config.toml
num_classes = [3, 3, 4]
arch = "mlp_mixer"
mlp_ratio = 4
parallel_block = false
optimizer = "muon"
adamw_lr_other_params = 0.003
Rows from block 6 of a small image classifier, named by matrix and row number. Rows with one number belong to one neuron. Each number is 128 + 24 x the weight over its row's rms, rounded and kept within 0 to 255. All counts start at 0. Numbers have three digits each.
After each neuron's rows are labels from the 100 images, of 14848, where the neuron reaches its highest value: "top examples" is what is common among them; "patch colour" is the nearest of a few named colours to the mean colour under the peak. Only what is clearly more common there than usual is listed. The data: rendered roads seen from a driver's seat, with toy cars, trees and houses. In brackets: how many of the 100.
# fc1: MLP up (model.blocks.6.mlp.fc1.weight, 1024x256), inputs 0-127
# fc2: MLP down (model.blocks.6.mlp.fc2.weight, 256x1024, transposed), outputs 0-127

fc1.595:099143137150086108125134171128130106136134094165107167128096133138132123124167163122180070098177117143123159136124133170116149134141119127127154113130144089155128148091123142106122112114125106149170112154152065081123150152140120086128168142129103146133147071120107146197088133167133101132085144118110126129151140107111120131122122150148074132117130114162084127134124122116145113133115
fc2.595:110126091095151126130100088112108115094165171118115108108155099153115128113144156137119160108116152108120103108139126088164099126133161144132106143136125122111128156124090160179125156139083169126122103143116123152129117105142124118164137137125143085108104081158114126090154131120131140123143136167133123112104151115157139107134083111155125114145117103071114178095135124139157133120132
top examples: solid white line (87); vehicles: zero (32)
patch colour: black (28)

fc1.328:142122128072171143118130130157091123149140111137109123143125147132113134113129129103120106096163121095090147149150147161155136097112175109127107108130079126123128137122123150085148108149140129162110139154137123163141154132167121137180084111113125113137138171107105129161147113152162145088143084091119148110118134111118111096121153147124122128131153124114151101140123095072165177183124
fc2.328:115144130156125114125091120118133155133147074130154107129118135119105144151148093116139107150139091128145124143131147145139173158128118149149165102104136113135142109134144107164116144169134172094175128108145127142119121152135107117107165115111112085121149138171146133148077128144106136143145129095086115147097146138118100157142105152123136148106116145148129124159134153202154156135115
top examples: straight (93); vehicles: two (78); dashed white line (59)
patch colour: black (27)

fc1.430:150102126148187105081162132097110135131119125127166120122120125130121131154140115148136112115127118172114110099126045133073151110137126114111165132141111116140135100151168113119100076142125137158119152161157124121143098147109113097100143080113110139135177113125139141135120131114120104124135137074136136117128138098144165171128112087125161113135108089096094154077115100149089134114136
fc2.430:112105156139143147162123149127152144156128179145126120141134159152167144128128106129135176126094132114127176085104161113099145107092149123130151141141156102139142137114126096105120186164138137106098108153115109052094095148149130112102125148112157140131074145105124117093101135095114161121113159063170149136128120126189063117137125129107145133104138120132111127105131128151086108093152
top examples: dusk (93)
patch colour: brown (61)

fc1.439:118124084159139143146173125139135094140147084088122102057154132135161120098132106108130122111145089140143116174145148118140160118152107110134126154135103121094112130107121139142126137111133150140136118131126144094143160112118113092152107135119089114070132134166125110099118127150127142125106142165105134152112136139124172142095134165126133106150135133122101160110129128192147172148165
fc2.439:153131137103125170147085096121147119097131168167104151171134163126104182119144128135080130098102129144097139097174159130123140116111110139140159092119189114146130145142097113108127116138120114118095139157098107124182125111154128127130112133085166146107080081109156138109123120140138128137134135123151137149110128148135137107105172102132135149134153143145139102135156157101123136100127
top examples: bends right (96); vehicles: one (72); snowy verge (62)
patch colour: brown (64); black (33)

fc1.767:131124134132145042145119100162155093125136116157118129120156157141092159103104131080150125105106137168186124134128067153117170118128168148122125104122131108139128110147120112160143118141114181136117135165098128132123104145152129111115108150127107153162158126132125149122097124171156140095159136121117152130143115171140150128131101123150119106135119115118150137131126109122150135114118
fc2.767:154118140158135139107112156141144105138112139107107104157078069152084106127118077085138108141172123101130149172128173106160118132140114123117104134131142084102127143131118147114141108160161123098109076131132148165141085103133116156109100106141157111148139116138143138143122161123122094108130128135143099104128118134139087183139168127094148127132163128148114074095144088124167115127159
top examples: vehicles: two (69)
patch colour: brown (71)

fc1.198:134173118152112153114099149139130139162133158116136132105139095103113145115067113154088107090115091144118155099112130132130166144125111107145139105109112144122148124122180123151137129100151138134186133092098121143152083167112112129123114097104105097142153107122115155173160108124096086139095106137114141115198120120095122125139142182144139099135138134144158120127169077156144115147114
fc2.198:109101144117117126149114154159096107054115146119124126141057126133156091115133182125158137143111094098113156149069123159163138138157128107119123089137132137126110125115156163095135128154111175141110118116145158066152128094138124103135098161100145107095185109107120136136091105121120123115151163132112099143161117163094146156117145102128106125152157138122120121128141178112116101089115
top examples: bends right (77); vehicles: zero (46)
patch colour: brown (63)

fc1.146:128172122152144165128161130159143130120122135178115110160151139169133161141105134119096073140074131135128157115109174097150123125120106132092137163177115126141125144131131168177140138126108154113141137128122119170075090104102133142114130097099085128144130115155128133143133160114124132153119172105105110112070119138121115124105098125127125143119132119083124132120154126172104123121145
fc2.146:111098085136151115112120125092107141152128121162098132134117111132112106130124133119135115131168109142134103138158106141139147113134112141129111107123150124133128120145121070130080108135163156113100125118149122116167136128144120119119118113103158142187119142108086157103153159147138142106147106178120091165142124133129142154161137151124149087131113139156103111155140105108148155138138
top examples: vehicles: two (72); solid white line (52)
patch colour: black (82)

fc1.118:136146127139143054139126113119128132109112150136119108152100157139146127149125144116128132118134111139098114108158106139122115122109117099136143149142137119121176120125146117142133130111141142127174144138136115133161157166120135135157069143106109123107140158117114111125137164151093127158143118152120158148189168176126097148134097116124114131168137135137164145109145122129144151159173
fc2.118:126082127095155130144139145151141155141097109133128126137117131091115145085147144162113104142143153125114101113155148111106158104164131117134117203119143167108090113130104143108127152137104103066124097112117151092091110085118115124126089150132154150153126101140126105147083132133114101108126128167138090115123129142151124138121141095120105085120115094140107098108099093107070080143103
top examples: straight (100); vehicles: zero (40)
patch colour: brown (69)

fc1.382:205098143131112115144164136146129131110160171148131106123121133144163155124135123124149167125111151114109128151077077103134142145132123136140069138140089147097151165166116138097164102115122135138120144123148108134116088092124133138136149172134120136113144150115118110115142148133119069136171094144167129126123112154153172100123122136116109123136139092144125111117115142172138085112122
fc2.382:180179137122116141102112092103131151145123100117129154066156095136110113109120134132138103124103099082138118127100135142108138136149127147103161177089141145138154129093127115162121158107146127133196135110106098121133157135089151130110078151163151143083131110162112172134142087139126172121137132132084134115124108134172117106104122155142157126112175122153111106145114115117098139081145
top examples: bends right (74)
patch colour: black (33)

fc1.355:154119098150149180144143120171094160147089100137102134116121132153135118130130129065144114158165140107117085123152157114147104086109091121085118176114119118145082119175159093139177165132135141139140142127145106152124102116128091147132173098137129108128092159129110113116138133139147132144141142134112101088145101157136115133083112104123143112109097133186137134158144159157093124117111
fc2.355:108114109087096133144125129107143157114152172093118153130142130095104154147152150166139132089121133145138115161095164109142153158122138143167110143133128115129144117149131161116122125102098151142129142140114149145173139151151130144126144179113145123118111053134114139129141128119128107097111156132188138133102085090116103118125135090081121135143140103117149139114094112160140121160146
top examples: vehicles: two (70); bends right (64)
patch colour: black (43)

fc1.398:129131114131119117109123139163128169100103124140106144108156140134170095149119102115156133108154114146149108153175111119121096149139134113120116078167157154132164106109124101149113161093110123101095176130115144087090124165154097125076126129140112111150122106144112141124159120142139131154122101143148143158166111106169160155088118185105132107127116153133112136134143131110157139148088
fc2.398:146121120074135084131133121128140138134130155118106098107132134127066137188114105134125116147171125135150101120173117109162153125141140119159146084142081145113126108137123132111108151111134149149104124101126135142121104122131161146147168152112136143150127118153125122118150152133107153129128101114107084144122153087123121159111145126110171173140078116128157096134132101117091104162146
top examples: dusk (62); double yellow line (59)
patch colour: black (37)

fc1.206:127070091138131141161123169107126183149164117163117145149150127134137151152106119148121116097107155107166131074118111071167117109136134168093132116119151083129170096152138119146139098134097110101120102121089150134106147165107113126141171106121117121136102120115138133080110102111084104099150150126098132116144097150167119166123124125155124131074111123117156137080124188127139094173099
fc2.206:120148178137185161132101120129133164145118162143115117161119188124111154092181145200110138119109123126085101147163183161118100098128102132100102108119151160132102116103097126100133087156119182122195118185159112104093133160131145139115046145108130116102133153134119097127102137167111131116111149147144101103108116115133157079133128122122122132125115163143133092133124138156116152138103
top examples: bends left (94)
patch colour: brown (60); black (31)

fc1.356:167102094142117122109091110124124125137142138125138115123138150146124162125109118092138135112142175134143091110107147105139123117101187151149130145160136118127120117118095162064136118114167138145130145106085130079128105150134117110182136143103099105138115105168136078174155141131147120123149158152141124140110119181124136154087150147113141111186112103154124154153083113142117110109119
fc2.356:120142116179130124094131079117102106124109103116111168103154173123152125094116111128125142153134105108119131105139146106075120111112132137135194104107117164145174139083154096141154085121138123105149120118093151151124132131171141124089135154135154103112138138143149122123142140132111142112141131151098107139114086157157105156110113131143127145141133156127130124097172130168121119134127
top examples: dusk (70); bends right (62)
patch colour: brown (74)

fc1.524:116143163129102147165138122127104095130116140144152112150141108133142129152140142170130154136081124133090151149146159105138122133163086098122121146168163134117152134095080112121137130126113111116153144161103113122141116095169096110137131104109155142119165178150115137119129135102094127128170123121134132135124149123140073144107095109170099086127131129097181166134135117133134138099095
fc2.524:137083099125130148118133113118069138124127133110121142147107142126106130073123131105148120127171143119138129155119174112195111150118107146123090153107093108151093086137137137120109126129126119127099108108089106128135136084103150121122148119120155086129097123120172131081141061118147114138125139137120087106126108128116134153150129172111116128103111160146132145125130119136108150144134
top examples: bends left (89)
patch colour: brown (63)

fc1.307:108147095131113130108129032137128130138144124141107122081122113131174082120130123094119137118184112129120176111153142167142128114111127124090146130073097131113123112116080157122150139128123130135112116131184130123103144097161129160154142115112118125174143134137141090086143123120092161145112144125158138135113119115130124146093146095103156102152130160112130153149138085139147162137105
fc2.307:129125152169114162127137111098115132122137136143091150167153120131142156105142141106127131147148142106101107128104083131083109167135130106088197128133125148109173126137138141135098143094085123143142123164160129129139121121144114084143131160129163143112095142156079115188128125113125124149125156108120138099192107106119149108106153116079128155103150116118153166119113088106128160136149
top examples: straight (60); vehicles: zero (41)
patch colour: brown (62); black (29)

fc1.438:130096121159102105149131135122194137083169140118132131138118126135132119137091118103148116142128129117159113043127153119122143132142152109118107110118128149118095132079132123143102116155124158152127150149112094116118136139141139127098142177116091153120088141072104116134097129150091112156205157120106085152123139163129100127117126160133117132147100169146122088116100128140117123135180
fc2.438:202132135128122127116147105139116087138126186144129108119131107136166085123148090127124134107096142141118147145106124083131100096142156114084190145137052127108125097137130143087122109123126131101102097114121128115116116168117118107187126118120168128154145099139162100090147086136173166098133109164162118149127114142087095111186100133126148099143099136112099146134120153095120109143136
top examples: dashed white line (56)
patch colour: brown (63)

fc1.679:126099141081116106122126093114124111160184110147146161117150120134108132120152097137100110133173160129096171118138093097128151136122118137156147110116169089157147168146110119119049118146137133159132144151144134128131116101128111172138126115124142127087079100142142141105134108106146116150098109116140106206095171076172124134145119099161115165137123155138158102125132114116139109101127
fc2.679:144136100138145122158122100089103135126128084144105126132155121129138113096122158119120119116118101123123128131140105146132113159104125156115134145123192128120109183116116113155132143155110161097136117124140124145116135176117100102133143120119141149101165148141071128133146126036075132104128137124132133103137186139119159139126138209141116103126090135107121129139140094149118130169118
top examples: solid white line (55)
patch colour: grey (60)

fc1.634:145168150121175191183108122144125106105169149150120170161110108170135121104131125130156152125145102118135120096134135143106136089117146104120113121118077112128166131117119145137133106122137143154116098122127156117114108138161156155123096160144148185105093143079135125132144125142110133119159161106125097151136108115150091127120138158132117181126118125097135131139124103138117118133109
fc2.634:118092077120146145135153124129119100126126124156130115120136150143129121148141124119112130164119109172115127140124094154124130145188139129108114161105146131113091098125105113167129126141167104143126098177123138126096140179126111155157142131130125125097142116143175130118110107172115143106071118109109159125137099151090143113167141087121093144088105134121097143124113144114132138109135
top examples: line: no line (63)
patch colour: black (50)

fc1.190:140118125148134136122126128124076156110125115100112139134080170104117144121116174135127162125145155113113151092131092134142114095144092161127188128128135119139126089079126107071101177145145163123103155140127118173136142127132175133158117180097144124093185149118125124140131133110163135099088100175158144130153121129126135102129120138126169116073067126131130107144123160119129086157106
fc2.190:060126161093127123098130146154119165126109165100135130130110101127137117126114151118162136128136132134153153153136100125116133162083117134087106140089144124129155117121121145161110134125110151132153165087139122138194133119117087134113145134130115123103073116107131139163110144154113122109161166131136142124123116127166150153086120164109070133154117115128130137108129131135130164159140
top examples: vehicles: two (74)
patch colour: blue (52)

fc1.274:134125126152139064110095133157117129145100114124140128162126131155118083124148157159117185111137137113169157121128110116135143133145111098145096111183111125109151140090089092118120151148134095105138131173160153123131128113079096102117127115150129165126091131133137148091194127112127167119128117117088161094091176152150135121127167098099124131119111123136087159159137177123144127163187
fc2.274:160154111135099132117131133162132166121085158119165138144135143175119173153140107143135148132169150106099129143154139154145113100119118102091093106145084112111148177133112141153093163097137116097120100100119131141148122090107103101131123109159137119144130156089100136118175152171116125179055129150100127091184152138157098109150154157107133111111124128127084137185101170103106117124120
top examples: solid white line (98); vehicles: zero (35)
patch colour: grey (50)

fc1.19:120116141123093138154100148098133143133135118133112128135121093132119152137155108125129118133163153161094112188149128134115136130132097135166103144166196127123150138150148096113032093124157147138124131166134122076147151134161105137104141113132172133133133124071176131111127136092134120141157085137137111148115151162146162122135151121101124154098097125133179120155145125096126140102107
fc2.19:109106108137147128106159101110133166148128137114184125121131118205136138167113124129076089136113102077133169109091119083142092108111119155132122118162116098126129167093123105141155127201131109125120144176146134157112106119121118157141094098178124184130123112141084136138172123100132127113160104134092138129132110134124083126090152143120158118104110136132152119111138125136094075133121
top examples: solid white line (78); vehicles: zero (36)
patch colour: grey (54)

fc1.735:133141132184139154148104148087124135141123113106112131087142158129123111095090156127108115104103149109109072106143107135147133079142121155121147121137131112136101126100094107112140114101145141137144121143170091134152131114129155119092102158134114096090145103145145124109114129137132086124134104096143168136146099070105103149134077160126105115135128110137150145120094122113112119172114
fc2.735:083121133144157088101148149130161151122095136133118133116143094117119175159153180141145126115125156168166114116156125150127170120137122149139065115099114126098141126117139135125117128147112067123109150075156136129126090110126103165132160099135132161146073146142080115132140100143131145143105129173166165095105113157134127060131131123116156115124139155126099118126166136121145125124124
top examples: dusk (64)
patch colour: blue (43)

fc1.91:176099141121120112103124109132117139123156114105129134111116139161121122123155125116177077116135111117137117147125093132130148139143147122108131116107185070141116152121135143170091066163131140143116153154133097110139144158116148142116147110113117154126098108138187107137091147113135147101110150134118135133141152144062159149124092137101123147154134157160141096093107136083140141135168
fc2.91:125114090170127168124102113150150088151140123122091113134150109116183130134106147148123145108127112115124106100170102085153136111145112099094137118129109143119145183129124117107137103130122144147125106109157095125112119066123093101159115185108111103105110083097082121121131080101131079177213144143148119111140126100144126083123162126137106101098149145132164170116127106164108154112096
top examples: solid white line (93)
patch colour: brown (62)

fc1.710:167165128119130089151117068071147113193108096135139111114151112109151154164115132086112152108108097136139078164120116129133179151132118107137123087127107148146121109124127113120110085126120129151135130166132129118148150119172123130115139136118143142145136172097121118130107130141108183115125097131126144128090144169104124139092131146150176104134137089156141163184141133127166120087125
fc2.710:108124100148152096119122102130127107155125128115208101176160133144125133131167140149121117140152121135100166099150154119126105112094117103145114126164114139160139153134090082136128155163156114116136134144114135093144132114121124117149113120116118094115087125147137069158147152157086131094119127140075138165139124108139103112085128164110122121096182166111154113145102118133113099132161
top examples: straight (91); double yellow line (56)
patch colour: brown (70)

fc1.283:155119152131091093118109052148184159109107103102105113141098178139116111145103157097107135128100111108090190153109114129141142152123124129126105117135089149113101160143135102102099137132120153137166131109109117138166109157145084175176121127135127126107110158091147148119141121153141109131119128172115143095115100145129117133123116123168126153136122138124142106113140137165162121152117
fc2.283:139155109108141111169103150127158106133138133134131158180150094126123163125142107128105128124134103173136109101085096101132105125121122166162130137131118157143127084169177154168183121218115151121109156141147124121101161130095168133110161130126091141138152086149075117131129100118149155160140150111113114140119109120121128142089109128097130114157141131144165158130094152091158107104133
top examples: line: no line (63)
patch colour: brown (63)

fc1.573:164095135131154153103116113106129110109107153144115125094125107190126122113125097139109139140129187115104121102142141117148128139174165121134152124120075107139155122153149129117126169149093165130144111143110161137141129153114146097139153111156089138086090143111127101149097112101116124154117104125126160098143148134096136111108153185143136095111140126131113088142130143107100109134129
fc2.573:139135157081093099140125081097104149152163139146166125107100120107106121113151127129168074111140098124160105107154088129149143164157114139150144114094125107118172082095114140100127095129140145126154127101100110150075123140142138138166109136089139175131117141171110113094115143127118100107127147137143125154108156105136108127104104117138148111114168147127093099158130133132122138147122
top examples: straight (92)
patch colour: brown (60)

fc1.526:135170088158138125112109030122101146105108103126105117111142111119121142088092114134147115135156100148142138137130138132154142127172139148153152134163114119146120136103113185089104157137153147148112160139137186126115120122118096111097108131134097117134146152124118106104103161136139145154126165146161167097119147119114169142134130141075132117154133166124110107111103110200140138161112
fc2.526:135139120134127166140121122092098154138113120132124156142109143123136120153112128123128152111124135122184074138120110101079103134133136116097171147139138132118091117132125115135126128107163160111168138146039119108134149131141146083134128162088123139085107158109134118081121084157076096124129135128111093132180131131113137116133182128169138092148141092108153171094157130095139134142152
top examples: bends right (83); vehicles: one (76)
patch colour: brown (66)

fc1.134:097095154104092084154128089145139148127122138150160108122125110159128131141161132164136063155156174126081172144131099153089150153138124133138126141124110090161126103141136070142081129142147137143127129145146104157147147119119106130096147161124149134127154142066118101146134104125144110123067171142113139170141162113152077127125149150120141127131146131147095108096098114181112153096093
fc2.134:156162117133099095068131095113094091157134118105113118169128115097135126115111133114106129132117111157144125127127074144152106095136170106140115127110185136115147152152111157165151155112106144109148150097108109119086134121156150086149128091123139144111073131129112105097119111081096122119126163161125122104152200134135183125137149064149119175161127121119052152143142106144132120118154
top examples: solid white line (92)
patch colour: brown (65)

fc1.87:111187144127135162136165149114158179094162133113126110124142098171134115130135093126130145127111132146168129117125141136075093113131093161097093154063113120138125133124110154113092093144109137118123095155099124118121121125138094133159128138146099119138075109145143119114111119147143130128133123111122124106104160114155112115081116119176129158138117133094124130124083149176090065119097
fc2.87:151099146090157160127069119093143125154122133154112133180077182117149141108117114141143121123117103141089132139146106145128168087089172185138157110174128144117145129122145144111208148130114162135116142181136108105175122115092165131134101165108098153140134088092104117135127114157126127127096141136135162133146124141132121165154155108125108147123129112095132125155152118112118151094188
top examples: dusk (98)
patch colour: brown (67)

fc1.568:145076132141114119158132118148107164128125100129134176139133134154104098110180139133089148100157122117130128127082118095104125121120103164096117125159111135124110122102100131126118156144110109108155102096163148129159153150150169146171097130158092097119121122153129148187138159206156135143150130175136156127159106139089126117159131117087125174143113102155128119157163120072123133137118
fc2.568:141120106109134127090168150150163135133115146132136121145137119085131180125104113131122100156119142125147149115114103100094109130118129116117109146090114122155140136082169157103175161140143104165127149116131098118120145165118113119096104162125101138122144154155145092120142171080149115158100149132134130129116098142185162114143122155142131108121200175124117144101116103142120122153143
top examples: vehicles: two (77); line: no line (51)
patch colour: brown (61)

fc1.461:134151118129155197127099108156151151130120115148123130115096150131124114113122106148141150123118081155110118141107118160128102121144126151147142079115094143156155160119167087119119096090129147094111128127106109103153107148119098091091115107132107143137138087170154130127148153091169147165098163072118183077069163115144151146115146131144106139149141130082104127151162096135070123134124
fc2.461:093120155152178128082102137105103164158165130108100093090121113135145090136121158111109133136120159173175139105112130121151159126159147116094151139081125098106098136127118136144176160100143073132118130182137142104126130183120123158162115140148128132118111097088128119119137120128154120158169107097124110178095071111124090072090209159095151097114114090134181155098115163133096147111124
top examples: dusk (85)
patch colour: brown (72)

fc1.31:142118149143112128126145117154161098170097088142182090137157133135150120130142134146084125097150143100112114144107111160121123098115163165108144169100102146167108113162104172157132068130173166157142077143146123121107109113123120113198117123077108116155128081112143151110140150128168149110157115127094171115105124098169132169139118135144117109113113147082136152100130104159107130116137
fc2.31:120111154134141145094101125151115128135157140170092103087069139121105118101135153096153168127140134145153119120200173111139132169082106082144118123105126121156121116085154124148144128158079146137123126106147082100142124089213099106090162102144162124121073129121181132146109143150090139136073135130156124142163114157123126102120130104144100139131112109129151162125091146109157107090090
top examples: line: no line (69)
patch colour: black (32)

fc1.305:126106132147134145099156161143143129149117146105130101114140084136104151104089140091163126126138152106120151170138115147150112147100081132137156132131137105135126134130137111135110150131140117144169122147170082121105136124137128144114134101141113111155123157108121128097126151154152127109131115080137137147127138174109092128092130173129120103138102159138170116104106116140137170178135
fc2.305:116186130103119108143069132141160117086120145103111143144101138105142114141139139126122098130135082139139138142099154163140079109124136161139097105158081134122146163127111143121117144136093084131146141102115126158137088118067109114165082143130129095111085112147078161118126115127155097115151143145144132095111119106140168110104145110152155162104153133120113162167152133134129109119197
top examples: bends right (78); vehicles: zero (32)
patch colour: brown (61)

fc1.35:143119123139209109113110136102105114138138124117154097169143154126122168167107146140164148128118137122138099099111115180166107136146142148101152158157171115091140168138110134137132125108103115096145121136112166180114136146122111105103124102074127144126118110144125159098132121116100125176143115093132107153153151178100144126124109145152088116126140083178177138107102145117115100135170
fc2.35:106128154084123114098140100161123166124115128116142128129092111088144139110144109162160135115166136132094128129164120123135144103138103120186095116092094111142135105099099133142140110108143126113097111132135100074128150093123176149132126122134132108127129117125110152119053104115129111150157129142105129129113124133104116124141144105116119098104120180077117119132172098137144168090130
top examples: dashed white line (97)
patch colour: brown (70)

fc1.333:125168162154099077160143139091101135128156151117119104151137085168103170145121083113142099143130143127099136154106113142122147110128080140138158166119108127129143119121150124118096141159141131108104109105075116159116147144106125147125053134141110126154074095132121115138113118142131160142102118103172150144110092153110090153117156125093143103111098129132110107102139135118117102086113
fc2.333:095132108132096092117143098116153093097100151143161096116171109126130139161116151178092138134142127113136086129126131146112099161139183116127091101161132146136127148132114176128116155127170111176141106119153120160103108102146135154181131181120112090125086127131109116162132152119129086120126104116122113117158166135138089088114155144153097101161140091136068124146142098162192143124121
top examples: dusk (65)
patch colour: black (49)

fc1.108:147121143151113107099127129103138121141171140117159133150166146114124160148127147136100113111138137165125066124117107107115127184128150135098130143105092150141099135125130099153099153091150106144126128164142145141120112123103120129074132114114164093131102141124134081118145099172104133139134127135105087110120118150158128118111105142100089134154132116135108091146126169122106154140096
fc2.108:113150158155112132141086099111144143153130115141089117140127075136124097086125071144119091131077146123117144125164143128080142107134091141136146095163122060138111125060134107089154093152106112115152133122142127141127109086099158144153146096154100177129136116135121156118124100110117107085123152098128139100118098123108123124132114150153159150122085174104140155129134112143161101113114
top examples: line: no line (52)
patch colour: black (43)

fc1.389:115110120116165163127098155109096143161148181152116143176145118127088137126119141128126131136153123116082137112092151117106114136134123155095139069125092168132099153138156141121135138134088127113196110163145132121171110099093140107079104120106157127133160121140103159140128140145120120145161107108140142111143166151097108171118126078154121125108126136086162106195113072115110108101109
fc2.389:140113093097126132118147153102120168105115133132105154098124121121120108152088138171159105123094129090156096098118121144126182111146107135178114104140153162127100096084082145109091122119137114123093094124121098110085165134137139179146142125099125173103151108070157147099178151124128118125073084133113143117073104105144136135154076116155144101140120139135086123133125115127135132144123
top examples: bends left (73); vehicles: two (71)
patch colour: black (35)

fc1.502:137113109160144134162138139116083089157156140105137155116148147117121133121095138120138159096107141095166124161101096074139147147131135148105131117112165144130170121134150123095094153122117098143128113168144145103138120128157120122081120107171146135125095116122136130123156111106087146178070102093165107151163142099152133159138141129107120142085131134143173137105167091144101143150101
fc2.502:129156146103152136078088097109175159163110098136134130143126146103125134126108123134136105105187106095114167154103162170150083117113117103162095148104149140116117190112109136170146110129109153117129139094119131113117103129091114091153121128163105144111154159168114118132102099098156097139119124113076115140147099166114133095134107107130095080081152126124179157156120141117082127135126
top examples: solid white line (97); bends left (81)
patch colour: grey (68)

fc1.136:153107120103153123139142141095154141133147147139164125123138089122102090110186116136095160136113165126136130126143093144152104142149078148135108128114129145108146143113069144097124136123126134175130135166120114128114123138118108150122145139122084133164147147118133157122150138105135129135091099116146116120139108149157170146141110100088108116131092144161156147110134105126125146097082
fc2.136:103108128113110104143158136134147126117115134105099122108137208102154155165149133120148110119150093151118096141130177137122114175149161132106126135137067133145116089109108112136130113125121131120152145123131161134144139108123121103114123131155151126108103083107188140131122105149153121090145085104142179140111087131142108132085108146128167183115134105096145098094108172121131084106151
top examples: line: no line (78)
patch colour: brown (70)

fc1.40:120122140110125073111176145177159110131149139125109135152105093170123112133115142171106118168154138130166143069151140094121115148121089121122121147113126132093153079107153115134125091128144145100136112143176125126151121138115136102111176140140087168144169174183129132120140134114171100163143106094123120104127130127122117143171124123139130106118106109127142140146147136119179173089139
fc2.40:142161167128108108145125103160143099114104107147185164130178152127137128107084128092139115139143102157177142152149112119084127092128145133106059157127173117099122162126042158110132130158155121139158144152127112115148107141123140117146108139129145098148100102104141139130123123116128131123141146099146148136133114100088119123145142127161096109153127116136149106178141126131110143143129
top examples: vehicles: two (73)
patch colour: black (47)

fc1.715:118188102164133129084157104077131119135158108110116142111097118156169119158110128085099111104153104139081136159149143130119113130139117146122150172127111108128118103112124159128104096121122139113089145190122179109138111100118118111132118165105112170122141120118114092101130122140167150122151188076115125132126115144082163129130127101132123112152131116129100139133155111159136122148166
fc2.715:138120117147123130159170090145098127114112138127141174150138118116125101131141152113126150148173117112149158146111136122082145124123108097143159163156111136122134130083124120135140122128114094129129107161065045127136122134148161081154103190127141117136111130116144116111158067120114143096125103151087126127172146123128115136155122140130154134118091134079124175120129129139114132101121
top examples: bends right (69)
patch colour: brown (69)